From a checkpoint of a small waveform VAE.
Model: 6.29M parameters, waveform 16khz input, encoder arch jasper, encoder norm batchnorm, encoder activation relu, encoder depths [2, 2, 2, 2], encoder widths [128, 160, 192, 240], decoder norm groupnorm, decoder activation snake, decoder widths [16, 32, 64, 128, 128, 128].
Training: normuon at rate 0.014, 4100 steps, batches of 64.
Data: trained on babble in 24 made-up languages, each with its own sounds, syllables and stress or tones, from a formant synthesiser, 39062 training examples, 6.7 epochs.
Rows from block 7 of the encoder of a small waveform VAE, named by matrix and row number. Rows with one number belong to one channel. Each number is 200 + 30 x the weight over its row's rms, rounded and kept within 0 to 999. All counts start at 0.
Before each channel's rows are labels from the 100 clips, of 14976, where the channel reaches its highest value: "responds to" is what is common among them; "loudest band" is the band of the loudest frequency at the time of the peak. Only what is clearly more common there than usual is listed. The data: babble in 24 made-up languages, each with its own sounds, syllables and stress or tones, from a formant synthesiser.
# convs0: first width-7 conv (encoder.blocks.7.convs.0.weight, 240x240x7, each kernel summed), inputs 0-119
# convs1: second width-7 conv (encoder.blocks.7.convs.1.weight, 240x240x7, transposed, each kernel summed), outputs 0-119

responds to: muffled (low-pass); /o/
loudest band: 250 to 500 Hz
convs0.171,204,202,181,191,228,214,202,229,194,184,184,185,223,181,211,196,149,148,177,194,241,166,146,151,183,160,139,200,207,257,201,172,182,222,196,202,172,169,203,218,176,222,186,202,177,206,182,197,184,208,239,195,201,192,197,158,201,194,186,205,221,166,210,210,342,243,199,227,219,172,220,243,182,233,180,206,197,125,228,210,199,200,201,230,156,238,199,180,255,171,215,229,176,192,188,204,174,241,195,214,233,214,202,230,186,221,175,190,196,203,232,233,144,169,202,215,279,204,195,204
convs1.171,235,214,189,148,133,185,199,210,211,220,228,200,209,248,234,203,215,201,255,197,208,149,252,199,190,195,195,223,194,200,197,242,186,215,202,155,171,198,186,164,194,208,213,221,176,315,227,191,186,187,204,231,202,188,201,156,155,161,235,187,190,239,180,246,110,239,189,171,147,173,159,217,226,194,182,171,220,214,224,198,161,239,205,163,176,254,197,174,135,266,186,218,216,192,194,218,167,143,184,187,183,250,187,182,218,224,206,181,203,175,235,202,163,189,223,220,186,177,224,205

responds to: muffled (low-pass)
loudest band: 500 to 1000 Hz
convs0.120,190,177,174,170,187,217,184,185,187,220,241,228,178,245,197,202,232,274,167,157,204,200,220,230,237,201,207,201,240,173,118,183,233,253,224,152,158,201,238,159,209,203,221,251,194,184,194,210,169,230,179,226,217,197,215,196,194,207,200,223,224,199,177,194,181,205,202,165,159,165,184,193,187,176,187,150,166,243,224,217,242,212,225,162,203,208,201,170,161,153,180,204,196,221,191,207,154,206,243,191,189,177,213,176,288,194,162,168,175,186,218,172,154,187,236,220,284,185,175,183
convs1.120,192,195,211,242,238,150,202,226,174,217,149,182,199,154,188,189,187,183,181,237,233,202,187,164,189,202,154,216,156,215,227,252,183,184,203,170,174,202,212,218,198,223,163,191,239,204,218,178,161,164,250,216,180,176,185,183,186,153,206,229,161,124,200,170,217,201,169,147,192,164,150,202,253,186,140,221,220,276,187,207,128,219,185,190,252,182,217,167,230,155,187,243,239,184,228,219,202,158,222,202,216,204,173,184,149,244,207,168,184,199,247,158,169,197,177,239,228,223,202,178

responds to: quiet level; /ʃ/; /ɪ/; /ð/
loudest band: 2000 to 4000 Hz
convs0.108,225,190,169,176,185,224,203,227,168,134,215,199,279,170,199,187,182,243,164,198,189,220,210,225,170,199,212,202,197,200,196,183,200,220,269,175,206,221,257,209,206,191,139,202,219,159,211,224,216,189,202,169,260,247,224,244,204,225,206,163,160,201,206,242,231,160,214,165,175,161,234,163,194,206,193,214,240,145,214,174,199,171,190,180,215,217,209,207,135,195,204,175,211,159,221,224,207,163,248,208,207,181,179,229,164,196,282,154,227,223,135,175,130,203,203,206,183,180,198,237
convs1.108,228,215,206,187,221,221,232,209,128,150,180,212,183,192,245,180,178,274,201,190,172,206,203,160,195,190,170,207,198,169,258,207,198,165,185,221,205,175,195,196,183,195,200,202,225,171,203,170,176,225,185,170,247,200,195,200,166,221,195,205,217,217,204,136,290,216,169,143,162,220,247,212,215,158,214,170,185,202,190,209,187,218,223,181,165,196,138,191,251,267,206,149,247,222,200,255,150,235,182,190,206,223,226,206,269,205,137,195,191,212,252,251,171,280,214,235,173,187,154,196

responds to: quiet level
loudest band: 250 to 500 Hz
convs0.24,165,177,221,226,194,166,164,167,186,198,238,193,301,200,176,196,162,236,196,175,201,174,184,177,196,201,210,216,178,205,237,179,204,209,187,213,205,198,156,185,171,202,200,237,176,236,222,232,223,167,204,192,145,187,227,196,260,138,207,250,156,202,222,163,209,162,189,201,227,227,203,201,163,165,233,206,177,168,259,220,170,194,176,165,194,213,220,192,197,236,216,199,237,221,250,205,215,212,199,220,215,231,214,223,213,208,161,180,175,217,217,173,155,224,232,232,153,217,180,204
convs1.24,170,148,192,178,190,201,205,173,153,230,214,175,206,166,178,178,206,173,197,190,220,236,187,179,244,156,191,159,187,211,173,221,160,219,252,203,157,207,239,201,206,214,202,212,217,223,196,229,181,220,189,147,195,166,216,231,256,215,155,186,221,211,160,253,192,168,181,223,183,128,193,174,217,196,238,189,235,199,223,270,187,189,158,173,200,218,228,199,148,226,185,186,167,156,228,210,192,159,244,196,188,172,226,206,198,228,189,154,206,247,202,221,103,227,184,216,195,218,196,145

responds to: muffled (low-pass); /æ/
loudest band: 500 to 1000 Hz
convs0.56,252,227,187,227,157,199,185,231,192,182,214,195,193,202,202,138,256,274,229,220,188,195,161,167,205,180,229,190,175,203,180,176,224,214,178,155,183,184,186,185,204,245,235,196,204,200,201,182,205,197,214,238,211,179,206,274,165,171,205,221,241,192,232,151,235,214,161,170,148,187,191,194,160,198,178,170,172,274,232,173,233,255,232,181,183,200,178,189,150,195,221,238,212,217,161,193,170,193,166,158,142,201,187,190,215,191,142,177,172,174,190,157,225,186,217,197,316,153,214,246
convs1.56,239,207,202,244,205,156,204,245,235,221,185,257,222,226,219,181,234,188,250,220,175,207,199,244,203,210,213,191,263,171,185,227,193,158,248,200,192,218,200,192,257,122,165,192,213,162,227,182,204,195,274,235,153,197,192,239,213,155,216,165,169,152,183,255,220,184,187,168,242,203,200,197,214,236,213,151,168,166,175,239,192,215,231,221,157,181,146,181,200,180,246,282,211,232,209,160,172,198,242,193,154,196,161,229,220,197,224,139,181,166,189,222,207,178,228,187,220,208,230,200

responds to: quiet level; /tʃ/; voice: child-like voice
loudest band: 2000 to 4000 Hz
convs0.96,217,230,196,212,191,178,182,225,211,205,231,212,282,190,169,73,176,225,206,217,213,179,199,159,121,240,198,191,179,195,221,146,202,191,201,187,207,182,200,174,148,205,243,216,221,171,164,202,244,173,132,206,168,232,158,231,204,165,195,208,180,170,240,153,223,138,192,207,175,192,190,235,205,161,193,138,211,150,208,166,219,182,192,192,199,240,197,161,199,176,174,218,189,176,212,208,182,186,166,203,177,198,215,205,235,168,203,221,152,187,230,140,160,199,190,163,158,225,229,199
convs1.96,262,213,166,218,219,190,229,197,196,231,197,168,197,208,180,222,208,216,218,219,177,201,183,170,238,183,206,232,176,250,232,236,164,207,237,227,194,214,212,216,184,219,163,193,216,253,178,215,240,196,137,201,193,194,214,219,204,239,220,235,143,275,213,226,132,219,196,167,147,206,180,188,208,229,210,193,212,230,236,196,156,189,174,171,260,175,246,223,165,231,216,251,258,169,220,245,144,183,211,168,241,156,219,237,224,190,162,190,201,200,231,197,139,180,219,259,172,201,218,188

responds to: muffled (low-pass)
loudest band: 250 to 500 Hz
convs0.29,197,205,230,148,192,195,201,214,187,149,217,190,193,144,217,173,195,156,208,230,239,158,192,235,154,218,223,153,226,199,179,248,198,175,202,165,231,180,228,204,182,118,190,198,250,135,174,187,187,167,207,190,191,167,242,188,253,179,182,214,213,178,205,227,169,161,146,206,220,210,172,180,147,186,201,167,202,215,180,211,192,204,153,267,183,219,203,167,193,158,235,228,222,233,201,192,211,209,208,201,173,197,153,188,243,202,189,198,167,147,173,167,163,173,217,244,253,189,217,187
convs1.29,193,235,200,163,236,171,175,221,251,217,156,189,226,245,241,164,204,232,253,214,218,224,232,156,193,201,188,176,173,192,228,197,215,200,217,196,215,223,214,154,196,231,163,225,168,171,251,219,206,171,181,166,192,156,164,225,213,233,166,190,176,174,237,173,204,219,189,194,195,228,159,192,243,188,150,216,215,240,151,216,200,209,214,241,229,206,164,211,162,227,220,198,255,188,200,214,179,226,163,207,209,209,230,153,177,199,242,167,201,180,175,191,208,209,220,247,242,179,222,205

responds to: clipping
loudest band: 500 to 1000 Hz
convs0.12,235,218,201,192,228,186,170,195,172,180,199,153,220,197,196,181,179,235,213,199,203,145,226,235,156,224,144,155,185,235,219,195,173,200,213,201,243,205,204,168,231,174,148,199,177,232,176,158,223,170,186,160,172,190,216,197,229,195,227,233,165,171,211,203,192,200,219,199,153,164,206,188,206,132,183,173,286,234,230,178,237,209,248,168,193,186,243,208,180,270,199,235,266,209,211,243,233,191,209,189,191,248,226,174,200,131,227,181,172,217,215,194,176,205,229,201,256,228,173,225
convs1.12,184,221,232,171,191,142,161,230,240,187,185,231,199,226,244,206,181,200,229,217,229,155,221,205,208,171,135,217,192,265,233,191,240,161,223,228,195,183,186,136,221,201,221,184,228,248,178,173,224,199,190,203,195,253,164,250,196,198,198,189,202,177,185,209,209,216,212,202,241,224,181,189,247,184,171,182,209,220,188,178,166,208,212,209,197,209,191,181,214,156,188,242,178,220,192,161,243,213,195,240,191,212,235,213,228,193,214,144,190,193,150,214,155,204,197,207,204,171,231,219

responds to: quiet level; voice: child-like voice
loudest band: 500 to 1000 Hz
convs0.222,191,184,212,194,169,219,159,250,174,142,194,227,251,152,211,157,196,191,183,184,213,228,253,205,196,228,183,162,222,184,138,215,201,187,212,191,213,219,128,189,176,227,237,186,170,194,130,236,243,176,192,176,144,237,214,224,195,197,211,229,235,203,231,199,280,198,156,209,280,229,211,245,181,151,160,215,252,202,214,237,219,159,178,217,203,212,178,171,204,269,201,230,174,220,201,224,189,243,224,153,183,191,165,174,236,226,260,178,158,223,223,215,136,179,207,172,185,190,236,235
convs1.222,280,214,220,171,176,202,233,184,233,209,173,142,197,226,222,216,228,190,171,180,200,229,229,147,173,159,194,214,140,205,281,201,248,236,201,188,167,192,185,208,176,264,171,197,185,184,286,217,168,146,186,188,217,176,175,208,191,218,240,166,168,251,195,202,192,197,207,191,177,238,162,148,212,171,213,208,149,184,204,158,204,211,207,215,186,147,175,199,211,214,180,170,217,207,198,172,183,201,180,188,225,212,198,205,234,218,167,156,179,198,193,223,248,203,211,236,222,201,164,220

responds to: clipping
loudest band: 250 to 500 Hz
convs0.142,183,229,150,223,156,209,142,203,182,247,208,180,216,181,153,194,194,103,201,211,223,212,155,195,211,199,153,211,213,242,185,243,218,207,214,222,169,198,256,159,208,219,157,146,227,201,163,211,228,164,178,171,225,132,157,196,213,150,203,238,180,191,260,222,168,218,212,217,195,245,208,187,189,217,256,164,228,179,133,179,205,191,216,229,183,193,155,165,183,213,225,199,181,235,207,180,181,188,176,174,197,217,205,217,178,194,198,240,177,182,219,159,180,225,249,228,140,199,209,203
convs1.142,202,243,211,246,192,205,157,204,150,233,204,236,181,195,168,188,209,243,157,148,204,177,177,208,210,178,201,216,183,223,231,199,189,222,117,239,149,229,217,155,145,216,164,191,180,189,224,248,189,218,231,147,262,181,237,182,136,199,215,226,180,233,200,255,184,183,201,180,243,191,185,210,211,172,156,169,185,210,180,229,185,218,174,200,215,233,236,222,196,150,183,247,240,199,184,212,217,262,176,199,260,204,234,223,173,212,218,219,176,187,202,155,191,192,235,233,175,174,214,193

responds to: clipping
loudest band: 2000 to 4000 Hz
convs0.55,225,188,225,230,158,188,158,201,149,224,189,207,169,162,193,175,158,272,270,254,201,187,216,160,233,179,175,176,178,198,220,238,129,151,145,166,180,223,159,210,187,223,231,176,233,215,182,169,198,162,214,238,213,235,227,191,204,245,224,204,213,172,223,177,252,194,247,227,168,200,213,171,232,184,210,223,248,258,258,255,188,190,144,198,180,191,192,163,157,226,194,216,255,156,172,212,169,199,210,181,176,199,182,222,188,213,167,242,181,149,169,233,158,212,186,218,175,228,190,219
convs1.55,188,187,238,306,237,179,202,172,189,182,204,248,231,201,214,156,163,266,192,172,209,152,204,230,182,181,202,191,213,195,177,193,231,255,259,170,158,228,189,199,221,192,219,234,214,179,224,192,139,221,172,240,154,201,168,142,158,205,251,177,236,187,260,235,168,191,205,233,181,233,181,194,188,230,154,213,224,210,201,172,182,208,191,199,151,224,159,178,183,246,132,216,187,196,205,174,145,185,202,204,133,155,203,222,238,168,181,185,168,179,198,212,186,183,191,189,183,132,232,195